Weights of a small image classifier.
Model: 5.35M parameters, 40-pixel images, arch vit, norm layernorm, activation squared_relu, moe top_k, num experts 32, patch size [4, 4], layers 6, width 192.
Training: muon at rate 0.0016, held-out accuracy 99%.
Rows from block 3 of a small image classifier, named by matrix and row number. Rows with one number within an expert belong to one neuron, the router's apart. Each number is 128 + 32 x the weight over its row's rms, rounded and kept within 0 to 255. All counts start at 0. Numbers have three digits each. After the name is the row's rms in percent of the matrix's.
After each expert's rows are labels from the 100 images, of 14848, where the router gives the expert most weight on average: "top examples" is what is common among them. Only what is clearly more common there than usual is listed. The data: dead-leaves pictures: piles of overlapping shapes.
# router: router (model.blocks.3.mlp.router.weight, 32x192, trained with AdamW), inputs 128-191
# up: expert up (model.blocks.3.mlp.up, 32x96x192), inputs 128-191
# down: expert down (model.blocks.3.mlp.down, 32x192x96, transposed), outputs 128-191

# expert 0
router.0 095:128168146127151113098124149105101076118166104107149126137124110097082151107127158085062161163067146190175087185171165162169113175098144145098101087117099092147085102180128131137109106105161181
up.6 102:128148111118105107112122149189161184126128127198086161082139124101122133086137064158111131168139135103150143130076126109086153139130077146136166132167134172129084173163144065069145108143130115
down.6 098:137093118167165106049151121068132106114205103117185139120128133175101140099127131119184126062141165135136133098077119100114095143107105128087175135111134132118141143090148123100132140076112189
up.7 098:113091161160113130111173071122143087155155083127145133120111092187126112154124108153141105155129077094112147132149132059121112087105085160130081065148160173109156127122179142129142152151110134
down.7 100:118200100111146107096144130113104152165137150140135077112100161127155138150161094110145083117137091121077166189152137088165125149136117114139094128129086145115154113163150141173067103089093093
up.8 101:129103106135102174078137117136110102151151129069155070108183102177157224058166136138061133134123142166159115089125096131111124141118164121110107107099137129100149144115154144146152085161125110
down.8 101:153122116094127138112210129119106111119068120103135134127114154071122094108108131083116091118193137108111154123128166079041143110157078153104050130071126091121154114142125134133183186148113112
up.9 078:148113145108188081075175154174099120138085170145107154156114092146126135098114104077105154154148129169162183076141166124122143198126075150121161161131178152127124057119151160130063148207092096
down.9 094:113108138080140162135130151121123159144114116101164089144126158146150153092187156143047089089159126097149134143085150126130115124089157144108145135162128112059130146159129195140158117045184150
up.10 110:112137187133121076123175113090062147122110097136109069154115141040114120130122132168158097157143154114127082133154058109127101153089156159160104137100137105123124157107178121143167125094123171
down.10 108:109151143105121096156089132216085106129113105146153127093096107129148073163201183152151103137134121121133133149197140119124163174128107132131160105113170092107156131195185124153064086047169106
up.11 120:146107114127098101122143122145125141128108098099130151066150145105147121169087088185081072236130118035091132114147097089148079139150108097138146137139106161221140158073184140112127144109114143
down.11 108:124106099100125102166103160121108117138197120089081122151100139130152119142106120056106096150127138115045172120179076150143134082133120125151090163087165123142136138088097163073123140122099126
up.12 101:089199165150142126150160156093136164152055101140094154077110183124113112144169094167121136128111151121145112196118099107145160110118083096114190168161088167118170155180169198104118147119043108
down.12 104:159082113093147127121118132053143137125133145107127181105179129100136090118100107158157109129102136150161121153112132091140146086107230128163119106149070093159156153092152144182138117181127101
up.13 099:121170138097153105148153158146176099160110122175083107119092160097137107163164110157156091049217065142145047118062110218110194150163115164153089103219180144114123098127142157130083135093085125
down.13 099:084107101132137120114156089102120160159161166101126112082109171100088155129116086052084132184130116141118130110136093116082134173173168126149118130071113114130115129094081168114137077137180120
up.14 102:108124209097120154122119128094161103117155186136061125172073184087076098145086113154130145126110179107128142172201133091128111114115156066152100115147177106100137141154090126153088191167141102
down.14 099:181136122148101111144197129165127130149122041148206177084128151126177134121140138120133165115124059096150098105095084183127144116084157140078216123143130113141066135092118081101169145189125123
up.15 097:182110113122134144141115100172057132127097103158157061111180118074108107161102133126166124119089120166153109164095120148097111088130114149085139155063155099131102100157126166088080109082121069
down.15 103:107140045149161104176120129127167130120130133074169135125108143126131140163071134102134090180099139118142188156166052118152159137098151140182114159146169146103160088089117137082115087069194189
up.16 107:162128133162099124124158117098129113158112128082107119127132059142149109075149142142187107118159132087169124143178164065104142107135127136102147171161141149109114084152078097150168085118172120
down.16 096:107148106107090112092132119144090125125151121126169113124136152100109100137145147104131169131053118194127111146105129102122090148122122136127176112132139166051135125112158137128118109068182100
top examples: grey

# expert 24
router.24 095:109153141122136089175194148138120159160097100165138068190111099197117132155134085086135198100110189211061108144098165124178171102149101147108064117108148135110102121103096145147128104089119166
up.2 104:076141116118133118205143176110070127126199174178118158152106095100115147164151105112134116163114208102102204133100097119155129131113124138157165141152154133127166106177089149127078173078161168
down.2 099:150122129143115118119184119127106094118160160139121152109151131146129113145067128131122155070107095088155163083146187181114127172156125096074161144131146103184071122164077196114103126125109187
up.3 100:055189089133186131123110106098058134139057158128111121105130121094155089123080162145144115082169171108130095142135168175116090121161089098130166075139095156104120162105045147118123129065120144
down.3 099:132125102140113093095108128160098162119144207141159111095117129109138116141114103172080125123087157118177111158089128171089174134103146136076038094147113164145160102195173130168123137114109113
up.4 103:091117121222174098152200141040109156101125084098157123129136169134113101147162106121150116168111102088186101151141173119112077082175146146063138090141136154140149157144116181139105093140110141
down.4 102:153176132097061154131110143066080142060108152063118166116153172169176148108149128144057156154108098145154065077113090086128182141139122149125092132109106180105105175125138107046167156117103182
up.5 091:163133109154145073107114066155114162109188116135159120088095128103161110082071149104117101191099175100113086117176118171088134164097128148123125095107133127056110129130128098111172107150132179
down.5 093:122138108108169128032117125124087140145084155165125110148167167161120129113122095127119141125170153120120131168186110119162112145136179103138169147111114116150127080159162188118202163112175105
up.6 097:121078162149138120105159137101118122121174112135151100168053116152169133103130112123145108178204133145119155147039167119143105134186141080131172113167092185191110187063144142148134117164136110
down.6 107:156183066102135150208100082153109115134149124090112155096113141138141123164079175123192109103095086097123120096169105150153117079092149107151059121131165101128144127130121088182106121147131142
up.7 089:198138185109070130154123112155098118131142153152123093144156174119132054104181197184154139107194122113139169103168155098118185096105093143101137129095117149134079112127146087135132142129143139
down.7 092:111080151196157161188089099148160141203122119145110132101114116130120129113107133103140131121111081132118091080116109160142100146125201116127161064116133124123140134100164137168099162122169101
up.8 106:115126164116188118112111169039105094094178150126204132165134089136087134159102119174130130151120166157077141195117143110111157094161092121156148104138122129126068100146136053110190164124140152
down.8 108:155106147123119145153176092201154117129149069117121169116124166152082174107157173130141070119170147088080122123120127128110121102134163136113112167130138157198175144145072105170101109094085156
up.9 097:128143116120117130145113129070139139090188139092112137160106117100149129157109150165076119139156126163125169096140158126199132107098159140077178168145222132102117130182130131062139152147137085
down.9 097:120099151133128160160142142191128122074099146109171144094191162070091065133166130165153134128044153104135165127136147183108075141053093068163142172157114118129163101139107148106082135097110150
up.10 114:076142146150118113096157117164080158187150178097139109120115153169103127125205095114042150184100083169175080085081107127165122156121104120115099117141137126035097146124156148112094170124125177
down.10 110:081119156141109139069125161082090054117106182189132127123100122099100134130103195138118116132117106160061110143126147125131118219180110140122089145121142115099149180104142125108079143089104098
up.11 107:090127142181095181160162187124132155142099108074137111145090124097108112055141115150102085183105108218157079170185101120141123156091119171100111144094085051169110154153144169126135169149100081
down.11 106:167099142083175113151079163067093093192118182092140143129102125116148113083106144116138159092137179141106148108133092097120152084076147117081140160145039166099135125154168108160127149137122124
up.12 102:130153166153063088147052106116080159132154077155089157107150159118142171141121118164138079131154140094162135097172141085092139125191093111097117074150153114152098097188156142155101148106092127
down.12 102:144174125129106167071127092148163107100086083135149146124179105146172121157130129149131143063108114132131119100121136103131164159084070144149104110168172127046150115141134204168117107141160073
top examples: grey

# expert 26
router.26 098:122180154099136086144149126069129187146094116082136102151066113081130100073121133174116135103074146149110175122142176182115123102181117131118175083120106145173143129087128105106131107168109039
up.7 104:126154099113105164165139127202132078078115061096161106125129112146145133109119115117099142157113165094111149146182166133107186124139103119077095133108135225126143154115129089148181069178099177
down.7 106:129097086094111067070120079106106130176143134101114114080107105099105113099144139183144106133157128124154109189101119158145160124184195089137134103115143122091143157149079189131131183096111105
up.8 101:139176142068115078112178098161072108100121131129166123109191180119099118206169093053158112145071146120068088154138156138136114105094113092134123080128140087168099128113124099126111129126175122
down.8 102:067142140151201098121140092141125062030088170136141120141116116086162121111182121165121120121125116124126063115093104144134118104098112165135153125123154134130088146155173139106120093131097109
up.9 109:133052088138092105087197083131160060095182070084110082151104117128127124075126164146092145147144144196176146141174153085178111132128215161106114225130159087105147173141153141130211131156167117
down.9 102:115147157118141077145106141131119122122105128139127150220195163153162101088115157143178153138128123086159107091130095158167136083185160130083187107072192155114158106087105155169181105196155125
up.10 101:116152093115124170120181142107160153115137142105146140078059137109111134145100108152101124108129159169150092126135130080100120162150094127120105079147089116080140109176143098144125164034152097
down.10 096:141094179059103120053104100202097111140128110088120134140130099143126113181169148186109120129158129103096115146157164135170164089098138138101132070142138122152103134157103131179100084143123168
up.11 097:150171139120129127191129105067151108163154077036069142146178125118142127200093157131096183183084108085156067090100094119157157100128131109131120128151120128121160148158156161115126154143095125
down.11 095:124061107136086172088113121143114178147111113192130135192158147164092163111064109127126141127067139146104140157070075078130146081161178125143155098150038083147141131110118095126034173092140106
up.12 123:058160058131110074149097076163135120034154098146154162159094106126142173112147121107174108180102072100102068099172137124095120089120085170133106145153139168086067154159097089111096069095159149
down.12 134:167116118141118171050138145063068131231131139148059126146151100160133089121154121144115154082202148186150192126108141107123113159158174097127135115142132126127185074122161158106120147150163105
up.13 106:099086098180134101086190124100112085158083132146128115140044183096085142187111154127162159147106082168096045086134111124115138083164127133172118141121095105133096146153154143130124106140143059
down.13 106:110117097159099177169119177194114150077140132150118147083126138135140086160151140112120044051096134161120135125166125122134118129148109086164080137087066142089120120136101155108103093047176143
up.14 095:108104124115138133151119110108159147123115192155087117123169172159083168131118187093097163127100143131175119159111088120147166058100120132106107141146095074143188199113115105109078144126142067
down.14 098:089159106171158137095094147101159129105087133088113136135188097109081118123094135100130157155057098113066128133048092110073125100104099100104165133176125155108158101158191131135148113146085116
up.15 107:097138192099131112170100108169152060139129119088080150108115113133132030194197115121145157081079127087093078088130083116142153140168078106156109144195183130087160095222171150083105107127088107
down.15 107:153089105146073151127142089114125202123084114203188096152127100114080168058116147142169117112184146100128172156130181124195088145129096114126159061143085144170093125135112142148108142144120138
up.16 104:089086166134118141122134164125126108166148101043109109156098116166113136126095142128120124170178125127137103075097062092145137062160147123156067183140156129070074147115144069135116130211146192
down.16 101:166113052164093149167103142132205129085157203181103132131158129145157139178098141121160113118100058139141111126133144142160106117115097121079176199041162083148174096162091149098092133069148116
up.17 098:077135112146125147170156167157098093102077115094196161130173115107102083135144142156193122077132122165121132103108150144128156122127170064139082119179138116193183092137108145180090137138144105
down.17 097:126126112155129140117081120172160145099154137108099148136158165157054146111145096163111115156103097136118123184194133135093095142205129111078100185116073062100073149162150064130158139147115148
top examples: warm; large pieces

# expert 23
router.23 105:152168107080130149090159167142159105113145148068163203074148065125136188096072101169091168154116148124128121133129149116158172092128096153125082191167138112108111151135121152184150103188137173
up.2 104:180136127057091157179139102121114128140145124079121144127055133101132107151170169214106128157125134093144065118139114130062155185135129122111087126105163141128159159141117141106062108166100053
down.2 093:151075162129073141105098092156145104125139118137100127150171174126182134151089098119168114132128161136101139096114135147136050069120191106129130179143158140155127098118108100117110116155091138
up.3 121:079172122090125167143085084123137101113149132116082121178147162114145128174128124144127092092063149109117093153087084095182149163121111108166120097223161095121115127131078077113154006080148119
down.3 116:134191064154128100165122109132153064152143124106068151155115096139098159142132163158063036135119139107171119139194132156121190114157102154140085118139132114155058117128098145103072124119117160
up.4 097:102140123110119122139138153126113106101121154133157141147147121121087077130119143141104139091135119169090176122147120122129130134131115118094065128143089087101155154142170148166097211149109206
down.4 096:170129081151138082128154094131151154151146167113169067104154143110160129135111166099166169106123114061090120177091134076123190132201106129192141141106142156145105187181107160159119150148119090
up.5 094:113133123137124136149159127176036093118145159132085165135141160138078168157132156132122092101127119098153092042164105168222123153102085132103127128106080148124133116117187100137071185111126139
down.5 099:126089126095098104107146147083152134141098177122176066164069097143148107140096144137113069127099189194114138142077169121080128184135209153157051084195169197163152193085098137098124149156155137
up.6 094:140128122129121155174127111143095098152059111058085150123127118097128145102136137140142138134175119210140160076136136133078165140131139190063138125172141111104113105101172193086068109127144135
down.6 094:140124143103140170091174162148103155145098094151214122079158164070144104136134138072129098103112130135115131179112142092123084111078116146173104215089179142162180116141155145152140112122139066
up.7 091:143149114211142166130116128104136159109061120157153138062147130147169093163177100114134091118149192074123102132172074136106170139111106054131180130092084116135109147160128146160136184083100127
down.7 097:120146096149124162146129141159128047133144122123112181138173156142103195155040142143117157095112088132132148127145112153086114034084175109211111084123200124134139091083066117124092119108095141
up.8 113:022118098163125121115177111211097134157111106112121093078079064164109094146121109198182114120138059082145162095112189162131091133146181100182167124125106154114076134131099134144089217131172144
down.8 124:173157162150129176097150084133143148171137103137121114206186121123110158128126058109114098104168146128147129124090111113168109073137188101134100123127197124121110127120146122135078088191082132
up.9 091:082123138193117137136170085166133134144083119123146132130080127058145142096093141111167119159132119081134146115166104129160083054180145109112117087134150123128113149118133080121139146204145122
down.9 100:106080114107117155077145112091144087161115130161129128143196202113130128153125100069110103108094080093166156120117117138139080142117114109186121097077112137097186129128148148189107110054164139
up.10 096:102088084083150145126060070101096149124089132133152111129141144124148186122129150128149128185110162096118123154121167141110125110159112126098163127089161110117128175180132089141172058142178069
down.10 094:100124175162105108165063071158127110157120119151106127073108131114159161160111096095102109115137164067113116179113117167154031161125141129178157101158113123150099121183177215078134168144134122
up.11 115:157112103138123115121130100084117196100121142141065095130122087061114147085151134149119160122136133109140109141096079125193081133135116089100155143107126172164149145090157136129145109129133063
down.11 111:090073173149187132091131091106150089116125126198097141152144174169124178101197131167160128128185113134115111136056097159098098079101180109159173174130128085152153144091197085030127047118086110
up.12 099:126120162161113141105129127143141132169105156118098152156103171114124168162142082128146166138132144095115176190120194041128089066126155108078170116108167104173151087110177165148198101078067106
down.12 104:164150078115051040151185148167099146123088047133076198141109146118180082142129128113150177111115131155128171150105152140167115123187098098080152153105128090116059117107106155125170137161096122
top examples: large pieces; textured; grey

# expert 4
router.4 091:166181150171172174118105176098149091105087088140090102160179127146145125152148135169102144143152172161101130131123096105100173081118138122125186152145070184119165208067105082128173075114119133
up.0 103:122126089107143152107161144180113169130082050130126052113162111115068114056112062084169128143119164166124159138101106150160126120084103142136124135133143092115140172126158113074121122075151181
down.0 114:165087204141141123105144138114104072123135176116133126115160105108203086134129083083143150163152132150066115109181084092111132109124111144126082114087098145106082097153093205097095141122161163
up.1 095:124099111154104161138162168081136118094147114139132116125149119102120158108147069102105125168089128148129134179095098140092085109203136112136087146126116083177194152142119188180103127118114132
down.1 095:130153115108184179113134174101154091105077103115170072138116095164123204137117188178163092133147103150061166107115103125120155137181107153102103179204119160134134126124149135084127121105163186
up.2 105:104164107079069136169082127117068168116122202140117095117136161189091191123154129070109093133122152141113081112102116102148128096039143135103180162154085104090195129159094155115116087104126097
down.2 105:109162164122088125140149146114189091105113089156067180101126103169163081115094111167095133126112127143143091127120125119098153147106115163162085081112150158045081058120152152146166125116150140
up.3 092:094114103108172143134129197143140136098138126118127129117124148161103147147134114121113161127173116121075193163106091106124122037142142095104107129157129130094096079107139105117106119150121094
down.3 094:155140183168157113114117119098135083165136088145157081161175126111106082093173102150145093146143167075095168221126090182123163120077132099150182136148116126094119145135105170103134167148122160
up.4 090:143152114131139119109145093147114104106148158144109142098182125096150105141168071056156148107110091119177160153137142103179131134127077127121104136100122158124124139082156139130150123114129144
down.4 101:100119135091078106082132128157113117156179104124145130112118076121083058086123102140160096138130108148122143090098115138107112099101098087072146148102138099120156067141141177220137122147110090
up.5 097:094100143140153100119175122145098060089112146149082140204118124129143120161157135119098108165130139158120153036157106151081092148121161079165156137145144102126165128118172096142121089136164134
down.5 103:069101114097099135163075137137138064141097101173140145129087182132100109163181153108133164061130197095102079118125093096125101140127116163116050157208139103077166135087168166123173125084147103
up.6 108:085169150078145085113157123124065129173172132095194139115130153040160095196072117157133137081112134170158113108152121180150118182146118113106110075171181148104132148160097128099121122147097109
down.6 106:171158138149153156132101079079087141077120149188117119085187163145097156117121116108122089131080078123124138125127142110193104152095146128143099163110198089106157187194153116143134135101179119
up.7 107:141071096143141067143127113148149179166105202117174161130094096099110058148132187094145140078116152132131104133151048131145113118117143109147146130114109166109114114109126153168153064140168020
down.7 108:144114120098114124152115138099129088170037110101088154081194136125117105099106158123130166173116117144164140118150111167161153058119151081128115105133160123143136145158088127101143146146154098
up.8 104:093175121110134127121115157141088132160112087158108102170154120176123157099119138112149113153139109118124149125115107178128166126136152126135119117108095147087212119132078150157083117153201111
down.8 100:101161120048130174204134091114122171172187103165178082102102132117154157143161097109127111161154139117117130108173109113109140152059101075108174070136112149096131079153153165113107134171108135
up.9 104:151127151107120137144122106157096112080083118071124139106125110092191185199087116101152098166109082160138148088185092102125183135118136159162154152110146114133080156146122106159186188149111140
down.9 100:168098125180137098101121144138117169101101144081220083076152095167134106032103162113119143061151199122139071083068110214124087092072097111109137156105175141124121161164092106144119160156129115
up.10 109:169104136141047120029103096151118160112132150071210127091145114157162121058077099104166179150159087107146137120137081156133172136113195116154121129127132162089079149134170117165176113157137153
down.10 110:121176110085107151115115126090086172148112105176175136119106103129129103115101088137082100149123088174137110133132162076191119145150134093105141148109147143137147150082122117126087187134152117
top examples: aligned; bar; vivid

# expert 28
router.28 089:112117130143103163190171113088178095146100136075069094120108124143089126116111152127135116090081162136143127130110076158128184162122100152119125085133111100173136150163130115093176148107144126
up.2 103:092208237119105104154161111109150099078188143121153170100129092127165049144164098080121073165098138078070146111172098204128113145169111151149159095164139129123130072128123160184088117139136131
down.2 102:106052093063099105118174122195108076144172188097142145125083184114132099165098159189155201129158112129094155120154105118113133138091106099146163127138081106140081119167117067114139178101116178
up.3 092:140168164123142154096113118158158128159101136112133127121170149119135145138126118201113143147126138176099116110106141106134098147169087124118097124162113123126105150117139102175154172090211187
down.3 092:161107122145197127118134128148122121202153135141106145162129108137092074135110125108131176136123126187104138113080168126080180145134096082126143094152142143120159143109110117129176077152156111
up.4 083:109152098089128095162143127149129138129119088067145148127092133170137082135094093140199143108129099141122066129161171115107125168110144140064064115125093078157128156119160115126113096039121195
down.4 093:199178082140083115209110091093101112173097143112103138107155163098167117081151082195144152077107105131110159130091147188114168129137093130087117121164174077198068172165146175085110085187083112
up.5 096:118135154116115084145097117120158051143113178072111139177151101121190152114070159153109159182092111115067091171166095096159171105142119113105105139176168064116107146075128169133142120145105168
down.5 101:154088133100080157083125109115115152143116105111124114164140120126123112122101070127129076065135172142133159131100064169165128103134138185125149129088084187201131129107141165070117128135064152
up.6 092:152107113195090119123172161122099097178138123113113098074152124202091117131140107170063129131151170095050138096117137033105086172096130101125078094127092170125147158080141101165152143146114133
down.6 103:116118122102127113125135106171155156177101109179164179143173106089138129115057156084135170102113102060157186141155120140082078127118145071126153137167135127163228138162044087119085088167114135
up.7 092:194123087174119102156123138132154155130146148118095096107153120069132138110206116114097147127098109118063164088101114185108136136112122151152144064138194143148131083100122185158040075099155096
down.7 100:167188187096130208114116100081119110089164161110161127086125102057127150140109088116167128088116095106117106167134162139157081115157139198071100125122156094104142123099117095174136188112150147
up.8 094:097134143073141126075136137107160094125109063086083116157167133195088106137094096194069114135067118119178121148135111117115130161144147074098123172100159143149140121156127083132156149140146179
down.8 105:144094057146096150138150122156090206129061148199116135132089098103089095112144170130090084093178118114094090162096182197151179114081122106167156118114104107125155140143093149081098136103116116
up.9 108:105106075135136197135125072121094120188134153131127144120111137070145129101125155154099140088139132113208099172097084108097150085125149099115158109102079154159124095123142202126123144130101136
down.9 110:151150118136181149140139143177152172100092110143097141165124091171088102166162093130156104148072070180116108077144094070118131139111120109119141155157151141050134153126163145115117086075120081
up.10 099:142160167120109144143082128118018082129126085143146165176060100109139123200157146153179137124179103141160097115127126156096084157087076117112080083078177093142144185107079198107079155103137140
down.10 099:137117129097126122067139141097135150152129179169138074091174115104161130168093134128115163036146158088101174100111138125173094082163122112169122081166172130148077080146105143159116133169147201
up.11 107:135140140132100142088147096137145157117135164096102157106157147117125110074160130145092076164070108147146139182126148148208134176114193187133193139105140146134135143096144065147148109137175068
down.11 104:140080097115090136140076129092138103154138120180109131130160147141114210071099092074107147126161124104168133130101133086164097042137160121164140156120118077198115100100137093070186210208104174
up.12 105:082128102177146130092123144142096100142142149088092160143179087164150143112089170116147115158104095130055096156112116127134149133129133083079142077146199127184133143077110135179097145122156083
down.12 101:108068158183107144172197148126152141164124119154133119116070127125068141109170104121095105147105157132120111137104084118156166106124119101078101080182032150110142158154176134124137142189123124
top examples: pastel; earthy; frame

# expert 12
router.12 102:145167171132182145087154125145146103103179159114164093190088103082149102124149159084171165158110134120172122103101137112096105132133091092148082081111139179146120079154158064128122062132188159
up.2 092:125075181100132142134116075154178112168184102148137084199146096165150144114110128127097162117125100154099123142093097131131092135111158185069130143112069127125168142121079095127109117115172142
down.2 095:133139117115079131156172158151146125085152087126146104100155133185063079160181122150100080064125152083154159152162134146104164119147051179110142112148104131082077103171096174155122144086138168
up.3 100:143098086161123112118117092114118137086141116145143123141192187101160090173110094092131137137118120104198135157066140143102129075149140147102114111165107215115214147111149133133153131117115141
down.3 102:127130093122182123093179116106082104107136198109116116089148079162123101125134153163119094073090219122089137114128174180136131144163150122118159188132197148155099100152097105143145185187116168
up.4 106:137178140157126105158129132075156120139109096090084153101154153129127117159116189151168126063164150075134143127137148168093219091113118129140132156113129115167140142147124110128135167142101110
down.4 106:084119116101151070225140147100142142145146178175087095129106133143086161108115129122141120115058106107109150117149072136145179096121108189131159155162134110118112151175126123126106106127097166
up.5 105:178159128176116143065106136161191134090146000147088130101111150083177094135107142111133152198120107140132166159100118129154151072190073179117123117149086185143114132137168128116123139129134137
down.5 101:150161133143182075102162102117112091122087157089170132102111111131077120111154127140128091169111198117098106052122095143146121145114171129133151121098191057163125060149151078156078147124151088
up.6 120:143076125136095102140126135173088124089181054146110096131147166125130116102085132137210153129165206091115138142175149117133148112116086141139159126047137094129129155053122097179105149108133147
down.6 099:158087113123104154130113180157139151134093130153048156143131147104104151116171123152152158077118114138108145145154207110123136072178225118080136102163098121207128189182133135094151127118139115
up.7 107:114152122156134197086115096085122105089113165108169143150126054168151070118142138171159177105116152128164077114128121123069148154141113082106121140142132155105110094169193082129190125100139079
down.7 102:091163130178116176189173110152161136095145098114165143126129155135112185125145137149112055116116087126131148109158118130178055146174167144163095130061111122158153152065095158153074100108127142
up.8 100:139138166096106145118142091112149136088144130128155118102098103141134190133136099166173134133109137121126143129125122132116064164141129092148215122184123161136191121141113153158145142137130179
down.8 099:089154073103116085106198132153115123154087090133115148117129164126146123091114059138126143106119143133165145109123169113136130127164100120100127146082136085115130122150126102103103094146103154
up.9 098:085110186147165114114113120122103132148162139155112165144133168161146170157165147119152138168132155099132120141143115121101101134070202087080174109175151154164141134142084130155127145108144073
down.9 103:151162186149152156138139081114065111113112108127156197169108127088159091128149094111166181162156077085110125142130144100133123107180075131109150149129099088062143156162102168113101151139050120
up.10 092:085132076152159120124152098090088132161150155111145105071139088168124106125197174106120098095157153166196116165128113100133100151176164070142137184143100126138146157122089143086163137104111136
down.10 097:148119119092106089108148101136105090163137119167132118147085170165120213119117113144127110176139080179113106150090104143204142181156121076117114135064102097153143146110128098153137132157122138
up.11 103:131118089142175140135114142084144171144069056117121080169099163166131049181174093149103057122144083072154113146108202106109075149177149132095104094065099179116081148103155117140097135140131101
down.11 105:172145112112154151066111149123125117111153087093087147132162150122180116144131135096098187129136146112129082135074131129081062127144124153136136118114140157131182224148114106104108077137129068
up.12 092:162131101136104164134131161094131205083085106136088171091116187138111119110135154102090075092124069063117097086106141096111134095233116116100136151088125129162107110136148087107101088116123119
down.12 097:135141153133121074099138144076106103136179080159082095149153101141106166116094121087128136106113112056140137130099166118159121140109148150170098108161081075151152091112107140149163088178130152
top examples: mixed sizes; crescent

# expert 2
router.2 105:098059190119111115112078119104136136066130134097107100153091109091097119187155093099166176093075176109099167137113099076116072098067163100156113118190089139115110097133153116087175166090089174
up.2 103:121147126116177171121097082105114145108144171175170111113172167098112091104204166078131059095144152114107082178162160138108170099177122105131124078147112087128098099199131110156079118117122180
down.2 115:053102131114094159111107152162161080151160117093137123076136097135087085072115113113122137091154127165069144116140132102153151173106141112176173169129185077159199129128120134102127078127150054
up.3 099:121144160156129166102090144128124103129177024076157173107138127105165131110152051144185124153103110112157103163168135133147113150115166068128111136180188144086197090118163141134152094098138107
down.3 097:167055127142129159163098121115126155064109171114149097105197123147075116132149134138129121141141146120108098113115151090134113164089107174066095103148096174099105149139099158141132163163131122
up.4 092:148136157140150137082172122138151143123085073092111127132121138129122113105082155143148112107106131145112066125124182150155110148119159136107131145075165174119125146144138153127165142092165082
down.4 094:147151074139113118139137122164110215081129114160138083132151110096153128105192063165116184126180096091179135106132115122102165114129115177135094132099129119122129145095139123113112112195176179
up.5 104:143143117134032086124194102104112129160173136108196079094151121117187131158089129091179146129133146149156118094136136188117126179122092128174142135173171103112120147124136171097086101124115135
down.5 098:129089155086171155119178139131171132117112168140146185147140124152115117129145154151115156115103147096071141177110133089103136071076155119103074080143067138164177102116087169124136081164102162
up.6 109:162125084130119143112111137137154136059120084170108140139047136092196094052069109151161143190154090182171139144135121148098132095128080150124107155120113112096169164139165124099172144173190126
down.6 108:071133090103153122130046139191107148119127148108144110124075111092165158119129116118072099155077123092130131112130162153119122180177134152137121092131158108117166138116111103110147106110140080
up.7 092:089145137133087124157155122088111146138090054117093193125061116094129118167109124127143069173121136164103075157160125133113098176103176190162135129117149135136141063089149136154123097112184150
down.7 101:215132147152111158171089076067127093131167093166150110128105107107113138112116114151146131107096122144168100102058177144145125123173062104141068101121104128088146054146111142103200107130133132
up.8 102:109160133117089176134133133199062163160050126161125139168116152157071142198123151143124102069148146124179167183142117125136086120126108051097109108163099135174162157172108118165152152105128103
down.8 099:106112122095114155099201140178116152169128148140135076117120071090175138110113140125153112136170109137105123121192133143189224106155114143130171160113094092142089109091109144103107107162091119
up.9 105:134159135096091181149141128109168037110167151163178146107096172167108167165080110136135124112142102118077073113134154151115152113174155185164118140199125157130084105160131200084126118151152189
down.9 106:081100124144168188148138131129116110143101070112147131153155161165121145166162148154064185161083123166101171170060155122097101155119142104078104031147131144168114176143143158174147134120068179
up.10 105:057088143080072103148168140161115102138151186104099110156166107125133166120128145118182140126110147177157128096091133152087161142080040086106185119138155137115111119152153169138112140121108172
down.10 103:149110168095142134159125112151118126132127131094227186128146080152137097145116146121143122116107107157146152168143064158115127111125176103119183143165139158062129154179138129126167099114103145
up.11 101:113126172105082113054133141143060120153112098163190162151117130152099112165100093129077147124160115153110096184118140105170182083147151147173123150152136132140110136184142173157150148143163132
down.11 107:102148170097099130157186129093132177071145116118145136115083122088114074142138177136155143140140150181133090092118071144100125177093113150089083121127107144147111205070152176115121101085154121
up.12 090:078125166129141077145121107114069145090089149156155095153231166138082138137090169108166138135103174149108100084140070146139183087081133093149205100108081110050132145140168125069116143063090108
down.12 103:190156097153141125209101101073172158183126176114167135119141148112124134074156155139141104158103128116144163084129100102080159166157149161118092117090128152106088125103080124157135120135175064
top examples: mixed sizes; pentagon